A small autoregressive pixel model, trained from scratch.
Model: 20-pixel images, width 256, activation gelu.
Training: 20300 steps, batches of 128.
Rows from block 3 of a small autoregressive pixel model, named by matrix and row number. Rows with one number belong to one neuron. Each number is 200 + 30 x the weight over its row's rms, rounded and kept within 0 to 999. All counts start at 0.
After each neuron's rows are labels from the 100 images, of 14976, where the neuron reaches its highest value: "strongest on" is what is common among them. Only what is clearly more common there than usual is listed. The data: abstract colour fields from 500 small random pattern networks.
# fc1: MLP up (model.blocks.3.mlp.fc1.weight, 512x256), inputs 192-255
# fc2: MLP down (model.blocks.3.mlp.fc2.weight, 256x512, transposed), outputs 192-255

fc1.39,204,162,213,188,208,234,249,236,183,213,176,187,190,181,223,137,201,210,225,215,232,244,164,177,191,248,250,203,180,193,221,222,175,254,203,221,202,221,237,202,224,215,242,180,181,188,188,237,181,233,243,234,207,258,214,181,173,217,195,257,248,230,175,186
fc2.39,153,211,154,193,231,188,193,197,173,202,199,219,223,211,177,176,204,179,200,180,189,159,234,262,179,150,177,229,179,165,257,169,232,120,213,204,161,198,202,202,212,214,212,201,230,249,211,202,232,234,207,175,179,241,193,179,220,199,218,164,242,218,194,245
strongest on: fine detail

fc1.347,179,142,188,192,208,188,182,200,213,217,172,268,246,178,213,209,237,201,170,158,254,255,209,189,181,255,245,208,150,223,248,231,145,209,179,207,246,203,228,195,228,211,164,145,172,194,214,163,201,178,201,233,253,176,215,173,189,228,187,201,180,218,171,211
fc2.347,190,150,188,209,204,188,239,191,206,198,203,128,230,168,185,215,171,210,240,190,252,193,258,197,170,210,206,188,228,175,164,169,201,173,185,236,167,224,257,195,210,249,159,236,176,211,177,209,193,251,160,227,162,210,184,241,201,201,208,182,234,149,170,155
strongest on: mostly blue; smooth

fc1.314,213,157,227,186,238,234,227,221,176,209,174,163,230,157,176,194,252,178,197,289,118,219,183,175,187,201,177,213,178,181,222,184,196,200,215,191,141,172,229,151,230,210,227,180,257,200,187,217,186,217,194,168,218,167,248,205,169,253,252,278,214,222,207,190
fc2.314,182,189,152,202,217,201,180,207,184,136,185,218,209,226,227,216,200,185,190,216,203,190,253,174,170,230,196,183,195,171,177,169,169,193,214,120,161,198,231,175,230,245,190,189,153,234,210,242,151,238,180,192,204,238,191,231,154,169,228,214,228,225,208,228
strongest on: mostly green

fc1.423,181,210,170,210,181,195,245,222,185,153,171,213,206,188,218,204,183,181,171,184,141,221,234,233,236,213,185,226,206,194,248,247,180,163,185,171,212,213,244,206,122,182,209,174,234,235,248,167,211,234,240,231,171,171,226,203,225,207,216,193,230,284,239,252
fc2.423,208,196,201,214,148,194,258,217,213,236,175,165,205,175,189,174,221,232,241,267,200,223,152,231,204,174,217,163,178,172,156,203,210,155,194,216,140,234,179,220,223,235,187,195,221,215,196,139,192,236,198,156,183,208,177,223,208,176,174,190,258,227,206,187
strongest on: mostly blue

fc1.139,168,206,189,206,200,206,272,207,211,199,185,229,177,206,217,213,226,194,196,151,214,213,154,184,183,181,201,180,235,231,219,202,241,195,230,199,180,207,230,151,162,174,202,144,220,188,205,218,179,142,243,215,166,235,152,199,193,191,147,233,184,193,140,223
fc2.139,229,230,245,187,175,226,193,176,203,200,223,171,203,217,152,202,182,240,177,203,232,217,192,202,143,207,196,187,183,119,206,180,187,237,204,180,187,255,174,200,158,217,194,230,225,193,200,193,240,232,220,202,222,223,177,187,250,215,174,198,233,197,205,169
strongest on: fine detail

fc1.263,216,201,220,190,185,185,205,222,186,201,135,205,201,176,250,228,223,186,113,185,200,189,172,215,221,178,248,227,170,122,178,211,197,268,212,194,183,132,168,183,199,235,152,177,172,255,206,216,215,260,221,205,235,215,225,197,198,231,199,184,236,229,240,204
fc2.263,178,199,173,200,222,210,193,212,200,177,196,196,198,184,158,145,226,205,226,247,214,187,176,204,185,201,173,198,219,220,208,212,227,253,265,242,200,242,189,213,171,205,193,167,217,109,169,199,201,165,185,195,190,183,241,204,210,201,165,189,136,296,174,183
strongest on: mostly green

fc1.495,189,225,254,230,191,150,196,218,210,208,181,223,199,200,242,180,219,173,215,210,198,238,137,186,240,230,195,169,256,168,251,159,175,200,246,190,224,236,185,198,206,218,225,224,196,178,177,205,215,186,191,206,228,204,224,195,173,227,203,206,267,214,169,182
fc2.495,223,245,157,203,204,207,233,185,220,227,162,247,157,206,206,247,179,186,178,160,163,168,220,244,182,195,164,216,201,220,161,214,227,229,186,217,126,179,190,184,194,180,125,189,204,212,201,240,199,198,192,230,175,157,229,247,185,223,226,209,178,173,216,228
strongest on: mostly red; mostly green; bright

fc1.329,218,262,233,247,240,145,166,226,173,218,165,269,218,159,204,191,176,178,178,207,176,137,195,196,222,179,225,187,162,236,244,227,172,239,186,156,176,155,191,215,187,153,179,244,176,236,231,172,203,238,216,224,195,167,242,153,220,237,202,202,235,256,163,184
fc2.329,205,174,203,156,193,192,211,251,156,212,186,220,206,196,239,207,174,221,213,165,233,240,161,174,226,167,175,197,249,210,215,215,174,169,185,215,208,183,181,235,191,277,233,210,176,228,206,189,179,184,196,256,193,213,219,161,211,237,193,207,213,217,238,196
strongest on: mostly red

fc1.273,191,174,236,173,224,170,196,249,218,206,178,181,192,184,166,254,230,239,192,219,171,255,250,199,154,198,184,212,194,256,225,190,259,178,171,226,245,220,226,165,187,149,198,187,219,174,239,213,213,187,188,195,244,183,193,202,235,195,172,152,172,226,232,190
fc2.273,203,229,195,185,193,211,198,185,180,194,148,159,232,180,245,212,193,183,175,193,281,192,181,239,264,204,189,154,185,193,197,196,150,224,204,200,146,197,231,212,231,178,211,147,194,196,238,211,199,179,165,169,240,258,212,207,202,244,193,153,171,244,230,217
strongest on: fine detail

fc1.2,201,187,207,222,231,146,145,244,227,179,230,227,191,175,222,222,233,160,215,177,173,229,194,212,211,194,168,165,185,199,160,241,232,178,232,226,222,177,232,181,207,208,189,223,174,231,191,206,233,251,239,196,191,301,242,202,189,191,213,168,257,218,191,198
fc2.2,194,246,209,185,182,243,219,224,192,216,290,196,190,224,187,212,189,204,190,231,202,178,193,174,196,231,228,185,165,214,236,134,209,202,201,208,193,216,196,204,191,167,181,191,229,148,186,183,191,191,196,182,199,152,197,188,197,159,187,199,157,165,212,220
strongest on: mostly green; dark

fc1.92,216,210,183,147,213,219,145,204,181,184,165,188,178,229,224,219,224,176,236,226,176,139,211,235,175,218,189,224,224,237,213,165,156,212,212,202,184,166,164,219,207,206,180,198,248,203,173,209,227,199,246,237,204,238,223,185,144,127,237,232,227,254,175,125
fc2.92,208,194,209,203,199,214,227,189,246,159,203,180,238,177,194,209,182,209,187,210,198,269,241,176,234,222,208,255,202,211,224,187,245,243,200,254,199,166,177,210,207,201,183,167,183,181,197,176,199,192,203,257,202,165,228,218,202,229,197,209,161,130,168,237
strongest on: fine detail

fc1.365,196,261,253,211,213,222,235,220,256,208,158,195,206,240,248,200,208,202,221,225,198,163,186,214,161,217,199,210,189,190,236,188,189,248,215,188,181,162,192,165,173,128,185,211,184,228,246,181,217,226,256,229,165,203,238,195,176,192,189,190,242,169,190,247
fc2.365,243,204,227,199,180,190,237,208,226,214,183,198,216,173,177,143,231,210,266,182,252,207,205,175,215,200,210,245,184,131,143,232,197,211,135,178,199,159,167,196,188,192,191,172,200,192,222,182,201,190,210,211,192,167,241,191,174,171,164,207,157,248,241,154
strongest on: mostly green; smooth

fc1.97,203,199,266,210,237,210,156,230,216,185,167,236,178,293,172,206,222,180,168,219,206,261,183,231,209,122,226,219,183,202,219,245,225,196,197,184,175,219,165,185,213,192,209,180,212,240,171,212,195,234,237,227,180,188,174,193,220,173,237,230,216,217,182,194
fc2.97,189,230,170,219,203,193,163,242,184,183,215,148,209,145,180,202,235,185,168,191,212,206,174,176,190,169,200,148,201,225,252,249,180,161,243,208,192,234,159,202,227,210,155,220,143,278,207,185,178,237,213,190,236,235,200,186,193,166,216,201,208,214,231,235
strongest on: fine detail

fc1.126,178,210,212,135,136,172,185,246,178,177,174,224,207,172,221,260,212,243,207,212,196,240,188,189,129,217,188,174,227,156,213,183,209,192,203,211,205,183,225,177,231,198,242,206,229,203,185,217,199,238,227,222,203,201,228,225,207,184,245,217,184,217,179,216
fc2.126,194,159,204,210,249,193,203,188,228,187,227,232,263,306,194,177,167,220,176,208,182,189,266,142,244,187,203,189,207,254,201,169,174,190,166,156,249,177,206,182,225,204,237,170,275,237,201,233,169,178,134,219,152,151,206,193,160,204,195,177,233,224,234,182
strongest on: mostly red

fc1.180,187,201,220,227,238,225,221,207,195,135,222,226,201,148,222,207,213,173,238,192,219,135,192,196,117,167,202,239,206,200,239,249,200,226,184,236,140,224,224,228,224,228,160,162,154,180,179,194,203,233,162,190,205,250,175,220,207,177,299,171,239,239,180,238
fc2.180,181,253,227,235,202,237,199,172,184,229,178,280,169,249,185,200,168,186,148,215,217,210,201,225,172,186,182,197,204,170,147,189,206,194,99,206,202,166,224,314,231,205,187,227,214,220,204,225,215,168,60,243,204,280,171,234,205,187,225,222,215,165,175,219
strongest on: mostly red

fc1.200,194,224,223,209,222,176,203,260,195,181,191,262,163,155,214,274,252,220,206,105,156,262,208,188,232,226,234,170,213,170,222,189,198,228,205,215,203,217,243,174,166,127,148,178,211,206,214,220,245,187,233,214,226,258,197,183,209,203,274,253,236,163,192,186
fc2.200,196,180,244,255,220,195,163,237,219,247,229,196,151,202,201,147,162,215,208,200,172,188,196,197,202,172,228,216,141,209,158,190,203,203,190,129,190,151,205,155,133,221,204,204,230,202,165,208,163,215,190,239,179,257,182,214,243,232,168,179,217,217,221,181
strongest on: fine detail

fc1.80,201,272,178,220,220,171,164,239,207,227,179,223,177,208,199,232,225,190,222,219,209,190,155,175,201,213,193,167,196,195,273,210,192,158,191,183,221,204,182,215,225,255,219,234,151,196,221,222,232,200,212,242,208,171,191,213,230,203,183,196,225,198,158,219
fc2.80,214,158,192,226,173,212,243,222,226,178,182,235,222,228,164,168,208,198,204,207,210,208,183,232,252,181,237,222,214,140,246,196,153,171,183,234,210,206,180,217,150,231,166,186,239,161,253,222,197,181,175,203,175,186,199,179,184,200,212,233,197,256,231,179
strongest on: mostly blue

fc1.57,195,220,213,212,212,167,206,190,211,177,182,208,133,296,206,230,162,200,171,181,207,212,192,228,248,202,186,210,142,236,288,238,182,173,195,234,196,171,226,198,185,163,133,262,175,172,211,182,248,235,217,226,187,239,219,154,185,196,208,236,256,204,215,176
fc2.57,182,181,176,200,178,240,229,171,207,226,227,194,184,169,206,224,175,167,208,209,207,154,175,166,137,219,266,196,216,182,211,138,185,222,220,256,154,199,196,180,194,238,226,203,139,160,190,225,257,167,247,160,183,179,194,196,226,216,175,191,214,191,202,297
strongest on: mostly blue; fine detail

fc1.500,199,204,259,251,263,193,191,217,198,199,176,170,225,218,251,204,171,196,216,233,202,180,162,210,202,214,201,216,217,186,198,191,229,240,218,168,211,221,157,229,213,206,204,179,149,233,162,156,224,198,204,262,233,192,206,191,131,261,234,187,234,210,164,208
fc2.500,156,214,157,219,167,195,215,209,215,268,168,209,222,176,212,199,189,170,153,193,208,187,161,193,197,217,224,235,230,194,213,223,186,134,208,197,179,126,195,202,207,204,213,242,233,245,202,199,227,219,191,210,225,218,171,214,215,142,234,212,209,203,169,210
strongest on: mostly red

fc1.60,198,200,162,229,156,163,204,236,174,193,211,213,247,177,217,172,216,212,131,186,208,211,138,199,205,191,224,206,233,188,289,250,172,212,216,264,178,162,198,191,204,192,166,202,230,209,201,233,161,162,217,236,162,236,229,198,205,199,186,207,225,208,193,210
fc2.60,201,176,211,219,163,220,217,212,192,196,274,210,155,259,203,207,202,209,236,217,210,194,214,188,200,184,228,206,201,201,160,211,152,224,218,191,177,195,154,192,196,222,244,232,192,169,206,209,189,212,210,156,217,176,187,176,221,234,182,196,233,211,205,188
strongest on: mostly green; dark

fc1.78,222,185,209,223,189,170,229,225,144,233,203,219,222,238,275,259,212,231,174,234,234,199,106,232,149,185,264,200,187,126,199,210,181,183,167,228,238,253,226,197,173,144,241,182,201,203,255,212,190,186,199,192,190,163,226,217,223,216,202,205,176,211,220,190
fc2.78,194,208,206,218,245,156,193,215,233,172,211,192,163,222,192,195,206,186,177,218,162,174,259,202,230,246,185,199,221,187,205,186,144,253,205,191,209,197,178,198,226,261,220,247,193,205,225,187,191,205,179,153,166,187,218,284,236,156,206,179,192,213,219,189
strongest on: fine detail

fc1.16,204,204,179,218,152,233,166,242,156,180,164,207,203,255,234,161,258,233,146,203,198,239,213,204,177,214,194,200,206,228,232,204,213,173,249,224,169,181,250,153,221,218,184,245,188,193,202,268,166,164,239,208,193,142,200,198,160,161,186,230,234,220,226,213
fc2.16,206,125,216,252,201,175,209,185,211,159,176,239,165,252,189,185,152,183,198,174,177,188,233,199,234,251,244,221,179,154,207,170,171,248,179,192,201,189,214,236,136,188,257,192,177,199,238,172,181,222,146,271,224,231,173,256,222,200,183,193,193,193,211,228
strongest on: mostly red